{"train_examples": 97500, "encoder_norm_position": "pre", "encoder_head_dim": 32, "encoder_inner_norm": false, "encoder_drop_path": 0.15, "loss": "l1", "decoder_norm": "batchnorm", "decoder_activation": "silu", "decoder_dropout": 0.1, "init": "torch_default", "beta1": 0.8, "ema_decay": 0.99, "batch_size": 64}
Rows from block 11 of the encoder, named by matrix and row number. Rows with one number belong to one neuron. Each number is 500 + 40 x the weight over its row's rms, rounded and kept within 0 to 999. All counts start at 0. Numbers have three digits each.
# fc1: MLP up (encoder.blocks.11.mlp.fc1.weight, 384x96), inputs 0-95
# fc2: MLP down (encoder.blocks.11.mlp.fc2.weight, 96x384, transposed), outputs 0-95
fc1.174:504498497499494495498493502503502499498499497504491495499498494505494494500485507499509501504502506501500505499502498500505481503502557515500538504501502505499502499503501498504500509506502498497502500498502503494497505496496195497494497291500501501500502499504504497504502499520500601500
fc1.179:503498497498494496498493501503502499498496497504491494500498494504494496501484507498508501504502507501499506500501498499506480503501558515500537504501504505499503500503502500503500510507501498496502500499503503493498505497496196497496496291501501501501503498504503495505501498520500601501
fc1.189:498499497500496498503496503508504499501499496503497495500501476503493493501483507500504504507501503497499509504504495500507482505498555522500536501500505502502497499504500502502498512502509494502501498499504503495499504498498178496493497316499499495498504501499505500503497500531499589499
fc1.192:504498497498495495499492502503501499498498496504491494500499496504494496500485507498509501505504507501499506500501498498506481504502559515501538504500504505499504500503501499503498511507502498496502501498504503493498505496497198497495496289500501501500504499504504496505501498520500603500
fc1.194:503499497500494495498493501502501498499497496503492494500499496503495496501484506498510501504504507501500506500502498499505481503501560512501538505500504504499504501503502499503499510508501498495502500498504502493497504497495200496495496287501501500501503498504504496504500499520502605499
fc1.197:504498496498494495498492502503501499498498498505490494501499495504493496500484507498509502504503507501500506500501498500505480503502558514501538504501504504498503501503501499503500510506502499495502500499504502494498505496497197497494496290501500501500502498504503496504500498519501601500
fc1.201:502499497499494496499492500504502499498498498504491494500500497504493495500485507499509502504504507501500506500501498499505480504501560514501539504500503505499503500504502499503499510508500498495502500499502503494496505495497200498495496288501500501501503498505503496504501499519501604500
fc1.211:502500498499495495499493501502503499498497496504492494500498493503495495501485507499508501503502507502500507501501499498506479503501558512502537504501504504499504501504501498503499512505501498496503499499503502493497504497496198497494496288500501501500503500504503497505501499519501601500
fc1.220:503499497498494497498493502504502499498498497505491494501499494504494494499485508499508501503502506502500506500501500499505481503501558513500539504500503505499503500504501498504499508506501499497502501498504502494498506496497198497495496289501501501501503499505504497504502498519501604500
fc1.224:503499496500494496499492501503502499498498497504491494500499494504495495501484507498509501503504508502501506500502498499505480503502559515501538504501503505499503501503501499504499511507501498495503500498503502493498504496497196496495496291501500501500503499505504496504501499519501602499
fc1.227:502499497499495495500492501504502498497497496503491494499500496504495495501485506498508500502501507500501505501502499498505479502503560513502537504501505505499503500504503498503501511504499499495503499499504503494497505496498202496493496285500502501500503500503503497505501499519501606498
fc1.228:503498497499495496498493501503502499498498497504491495500499495505494494501484506499509501504503508501501506499502499500506482503501558514500537505501503505499502499504501499503499509506502498495503500499503502494497504495496196497495496291501500501500503498505504497504501498519501602498
fc1.233:503500496499494496500492501503502499497497497503490494500499496505494495500483507497509501504502506502500507500501499499506481504502560513501538504501504505498503500504502497504499511507500498496503500499503504493497505495497203496494496285500502501500503499505504498504501498520501606501
fc1.235:493500498502493493502488506507503498498497497501488490499502506502493493500481506497514504508499507503504506504504495496506475499500573501501544508499506507500500502504505500502497518505491494497502496501506503492499507493497222498489494276499500499498502500507504499504498498518501622500
fc1.236:503498497499494496499493502502502499497497497504492494500499494504494496500486506498508501503503508502499505501501497499504480503503558514500537504501505505499503500503502499504500510506500498496502500498503502494496505497496194496495497293500501500500503500504504495504500498520501601500
fc1.241:503499497499494496499494501502503500499499498505492494500499493504494495500485508499507502503502506501500505500501499500506481504502556515499538504500503505500503501503501498503500507505503498496502500498503503495496505496497195496496497291501501502501503499504503497505502499520500600500
fc1.242:503499497499495497498493501503502499499499496504491494500498494504494495500484507499508501504502506501500505500501498499505480504501558515501537504501504504498503500504501499504499509505502499497502500498504502494497504497496196498495496290501501502501503499504503497504501498519501601500
fc1.243:503499497499495496499492502504501498498498497503490494500499497504494495501483506499510501503503507502500506501501499499505481504501561513501538505501503505499504500504502498503499511508501499495502500498503503494497504497497202498494496286501501502501504499504504496503501498518501607499
fc1.245:503499498499495496498493502503502499499498497505491494499499493503494495499485507499507501504502507502500505500502499499505480503501557514500537504501503505499502500503502499503500507505503498496503500499503503494498505496497195497495497291502500501501501499504503497505502498520502600499
fc1.248:503500497498494495498493501504502499498498497504491494500498496505493494499485507498508501503502507502500506501501499499506481503502559513501538504501503505499504500503502499503500510506500499496502500498503503494498505497497198498496497290501501502500503499504504497504501499518501604500
fc1.249:500498497499494496500491501504502498498498496503491493500499497505495495500485506498510502504501507500500506500501496499505480503504560511501539504500505505499504500504501496502501509507498497496502500498502502491500506495500202497492495287501502501499503499504504497504501498520501608500
fc1.255:503499496499496495499493502503502499498498497504492494500499495504494496501485507498508501503504507501500505499502497500505481503501557513500537504500503505499502500503502499503498510507501497495503501499503502494497505496497194498496496293501501501501502498504504496504501498518501602499
fc1.257:502499498499494494499492501504501498498497496503490494500499497504493496501484506498509502504504507501500505502501499499505481503502560513502538505500504505499504501504503499502499512507500499494502500498504502494498506497497202496495496286501502501500503498504504496504501498520501606499
fc1.266:504498496500495495499493502502501499499499497504491495500499494504494495502484506498508501503504508502500506500501498500505482504502558515500537503501504504499503500503501499504498511507502498496503500498503502494497504496496195496495497292500501501501503499503504496504500498520501602499
fc1.271:503499496499494496500493501503502498497497497504492493500499494505494496500483507499509500505503506501499505499501497498505481504502558515500536504500503505499503500503501499503499511507502498496503501497503503494496505496497196497495496291501502500500504500504505496504501499520501601499
fc1.283:498500493498496495502495502510501500503498497503500495500500481505500495499480505494507503502502500500494507501496497502506483507506554521504535503501502505500500499506499502501498515505508498497502498499503501495495505495500180494493500313501502499494505494503504497503497499530494590499
fc1.292:502499497500495495500490501503502498498497497502490494500499499505493496501483506498510501503503507502499505501502498499504481504502562513502539505500504505498504501504503499503498512508500498494503500499503503493497505496497203497494496286501500502499503499504504497504501499518500608500
fc1.312:503499496499494496499493501503502499499499497504492494499499495504495494500485507499508502503504507502500506500502499501505481504501560514500537505500502505499503500503502499503498509507501497496503500499504503494498504496497199497494496288501500501499502499505504496504502498521501604498
fc1.318:504498497499495496499492501504501500499498498504490494500499496504493495500485507499509501503504507502499506500502498499506482505501559515500538504501504505499503500503501499503499511506502498495502500498504502494498505496497196498495496291501500501499504498505503496503502498520501602500
fc1.325:499500499500494493508495506505504496502498495503493494499503494502496495500486507499510501506504510503499507505503495497506481501506561509503535503500503503503497501501499499500500517503501494495502496500505502495499506495498199496491495290498501499494501502504506499503499498523497602498
fc1.328:503499497499495496499493501503501499499499497504490494500499495505494494501484507498508501504504506502500506500501498499506481504502559515500537505500503506499503500504501499504499510507501499496502501498504503495497504496496197497496496291501502501500503499504503497503501498519500603500
fc1.347:504498496498495494499493501502502498499497497504492494499498495505496495501485506498508501504503508502499505502501499499505480504503558514501537504501503505500502500503502499504501510506501498495503500499503502493497504495498195496494496292500500500500502499504504497503501499520501600499
fc2.174:514479484500458503497489522504493475495498499517496489502483652516511506491662531517488467498499511491507466501492524497460522439499480378495465518516501454464490501511505497483495499511412500510501494502511506444517437411504550508510500555502455504500479498483497509467507495319500461493
fc2.179:513475488501458510499489524503491477495499499513496491500483651515512505496660529521487466496498513495505466505490521492458524438504479376496464517517498454462491503510504497483494503510408498508501495504509507447513439413504548508514501554501453502500478493482499514465507494320499461495
fc2.189:532480483501458492517491533510479462498491487517487480498481633541523511488645516509504458510496512504499433481504516493463529464503469376515472542516519487480513503499524500436500497521423502498504504501512506402494414401490529488469501545505458510488449474468493509464495499356483461504
fc2.192:511477486503459509500489523504494477493498500512498489502483652518513507496661529518487468495495511492508467503489522495457523438502481379495464514515499449463487504512503498484491505513409500510500495504509506446515439412504547508516499554500453497501481495485497511467504494318499461500
fc2.194:505475492502460506499487524504492477490499501511496492503482652518511505489664527515483467500499512489504469501494520491457524439507478381490463515515497448462485503512503504483495503506407500509499493504509508447513442415507547509517500553502451507498481496488498511468510493319495460502
fc2.197:512476487502461509498491522506492477494500499511499491501483653516512507491661527520485467498497513490505468504493522492460524439501480377496464517515498451466493502510504498482492501509407500508500496504510506447514438413504548508513500555501455500500479496484498509466506495318499462497
fc2.201:510481489503461503497488525503493478493501501512498491505483654517513507498664526518488467496498512492508470502492524494455522440503483381493465516515494444462486504508503503483492504507408500509500492504508505449515438414506545506517499551502453502502482498488496509467505495317498465498
fc2.211:515475489500458506500488523506493475494496502514497493501483650516510507490660533522491466504494512493507467499494516489459521440503481374490465517514496452464493503512504500482498500511408498513501496504508508443516438412508546507518499554502455508495480489485498509467505495319496461501
fc2.220:513478490501458502501492525503489476494499500514495491501483648514509505494662527518488466497494514490507469502494524495460521436504479376491465519514495451463489504507505501485496500509412499510501495503507506446517438413505549509512500556502453502499481498483496510466509494315500461497
fc2.224:509476488502458504495491523505492476494499500514499488501483652517510508491662528517486468499494511493506468502490521493460523438502478380492465518515499455465493503508505502481495500509407500511500495504510508445515438411504550508513499556502455504500480491484499510467507495318497459502
fc2.227:510479487501457505498489522505495477494500501515499492504483652513511511490662529518485467502497512496505474503493520487457519440505483377491467512513495444465496505513500503485498503505406496513498494505508510445515441413509544504518500551502454505500482496488498508468507492316493463502
fc2.228:513478489502460505500490522504491474493498499512497488500482651516511505491662527517486466498500511489506466502490522496459523440500479380492465518514498454463490503507505500481494500510410500507500494504511508445514436411505549509512500553501452504499480496484498509466507493317499461497
fc2.233:511479485502458503497486522505492479492501501515501492503484652518513508497661527521486466499496515493506472500491517491456522438504481380490465516515496444464489504513502499486491509509406499510499494504506506445514441416507547506519499552500452501497481494487498510466508495317497463504
fc2.235:502491500504459499508473528511498488490502509510501498519484647523510510493666516505499462505498506492514486505499505489448516440502489386488468502512507421474487504510496515479495514501405498512497491504503505434516450418508535499522498537501451505484492498498494511474504497309492471509
fc2.236:512475486501458508496487523503491474494498498512497488502480652520511505492662530517488466501497512493503466502493520493458523440498479378494465519514502453464489502516505498481496503514408500513501493503510508445519437411509549505514499553502454503500478489485497510467505493322498461498
fc2.241:518480486499457505504492523502491473497500499513498489499483650514508507491661528516491466497493513492508466501492528499460520443499482373494467519516497455465488501512505496483493497513416502510502494502508507447518435410503548508508500555503454503499480497480497508467507495316499464490
fc2.242:514477487502459509498490526504492476493497500513497490501482652514508506492662529519487466497494515492506467501493523495459519440501483377493467517514501453465492504511502498483495500509412501512500496505510505445516437411505546509514499553501453503502484493482497511468508496316496464499
fc2.243:510477489503459506499487525503493479492501502513499493503485650517508508494663527519486466497496512492504473501490520496456522437503482382488465514513498443462488503508503500485490503507406501509500497505507507446516442414507546509520500551502452503496486496487497511467507496314496463505
fc2.245:514478486500457510501488522505491475496498499513497490500482650513509504491662529519491467495496512490509464500492527498459522440502481377495467518515498454468489501510505493482495497507412499511501497503509507445517435411504549508506500555501452506499478499481497510468506494318497462496
fc2.248:511478488501461508498489523505491477491497499515497489503483651514509505496662527519492467497492512490509471504492521495458521437503484378491466517514499445465490502510504496483493503509409499513501494504508506447514437413506548509519501553503453500498484494483497509470504496316500465498
fc2.249:511482484502459503504486522503493480492500501516500493507483654519510509490664526519490464496500510492504475503495520489456519441508483378491468515514499443467492502517502499482493508503407498509501491504507506443512441413505543502516498550502455502497482502489497509468508496317500464506
fc2.255:508478489502460505500488522505492476495497497511496487502481653519512505491661528519485468498496511493503468501488522495458521442504483378495466517513499450465491502510503502481493503508409501508501493503510506446516436409508547506516501552503453503498483494489497509468507493316497464502
fc2.257:511476488503461507497487522506494479492500502514498493504484652519512509494663527520489466498497509494506471498490518490456521440504482380490467512515495443465489503508502501484491504509406497510500496503508507445512440415507545507520500549501452503499483497490497509467505496315498464505
fc2.266:513476485502457506497489523506490475495498499512498490501483653517511506489660528517485466499495514491505466500491523497460524441500479380493465519515498457463491503510505500483493500512409502508501496504509507446515438411506550507513499554501454501500481491482498511467508493319494459504
fc2.271:510475488499459508499486523503492477495500499514497490500483652519513508495659529519486465497497514496505465503491520495459523441503479378496464519515498454462488503511505501482493504510409500507501494503508507447515439413503550508514501553504453497501481491485497512466507494317495460503
fc2.283:526481483499457494512491524503477460502501486516499480491478646531524507495652523510485461502502521502495436497502514496470528460489463371506467544522513498466495506509523500453494502521429497497504500503513506424513427406500536491475503553507455493492450486459491518464501494349491455500
fc2.292:507477492504462505497485525504494480491500503513501493507485654516513508497663522515490467497497510491509474501491520493454520438505485383491466511514497437464484503508502499484490506507404499507500498504507506448517442416507542508522500547502455503496486493492497508469504497312497464505
fc2.312:508481488502460502504488525503492476493501499512498490503483651517509503494664526514488465497498512489503467499490525499456521440510481380493467514513499451462486502508502499482492501504409501507501495503509506445513439413506547507510502552502451507497484497484497514466509494316494463506
fc2.318:511477486503461506497490524504491478495499500512498489501483653517512507495662528520492468497494513492507468500490526495457524441501481378495462517516498451466488502508505497483490504512410499514499494504510506446517438413504550509515501555502455500498481496484497508468503495317499462498
fc2.325:508475494503462505510490522513492475489500499516496492500487656526513510490663526505486463503498507492508464497491518486454528438489479370496465517514516452471483505522507501463498503518402503515499496503507509427506439424497529500506502537501457501502472488480497505471500501333489459498
fc2.328:513475487501459508498489524505491476494499500513497489502482651515509506494662529520487467497496513491504467500491524497459523439499481379491465518514498454464490502510504498482494502511409499511500495503508507447517439411505550508515500554503454498498482493482497509468507495317496461503
fc2.347:510477485501456509493487522503492478495501499515498488501482654521510507491662528515489466501494511494508467496491522491458522441502482379491469518515505452465494502513504494482491501511408500510500496504509508447513437410505547505512499553503455506499480492484498505467503495320498459498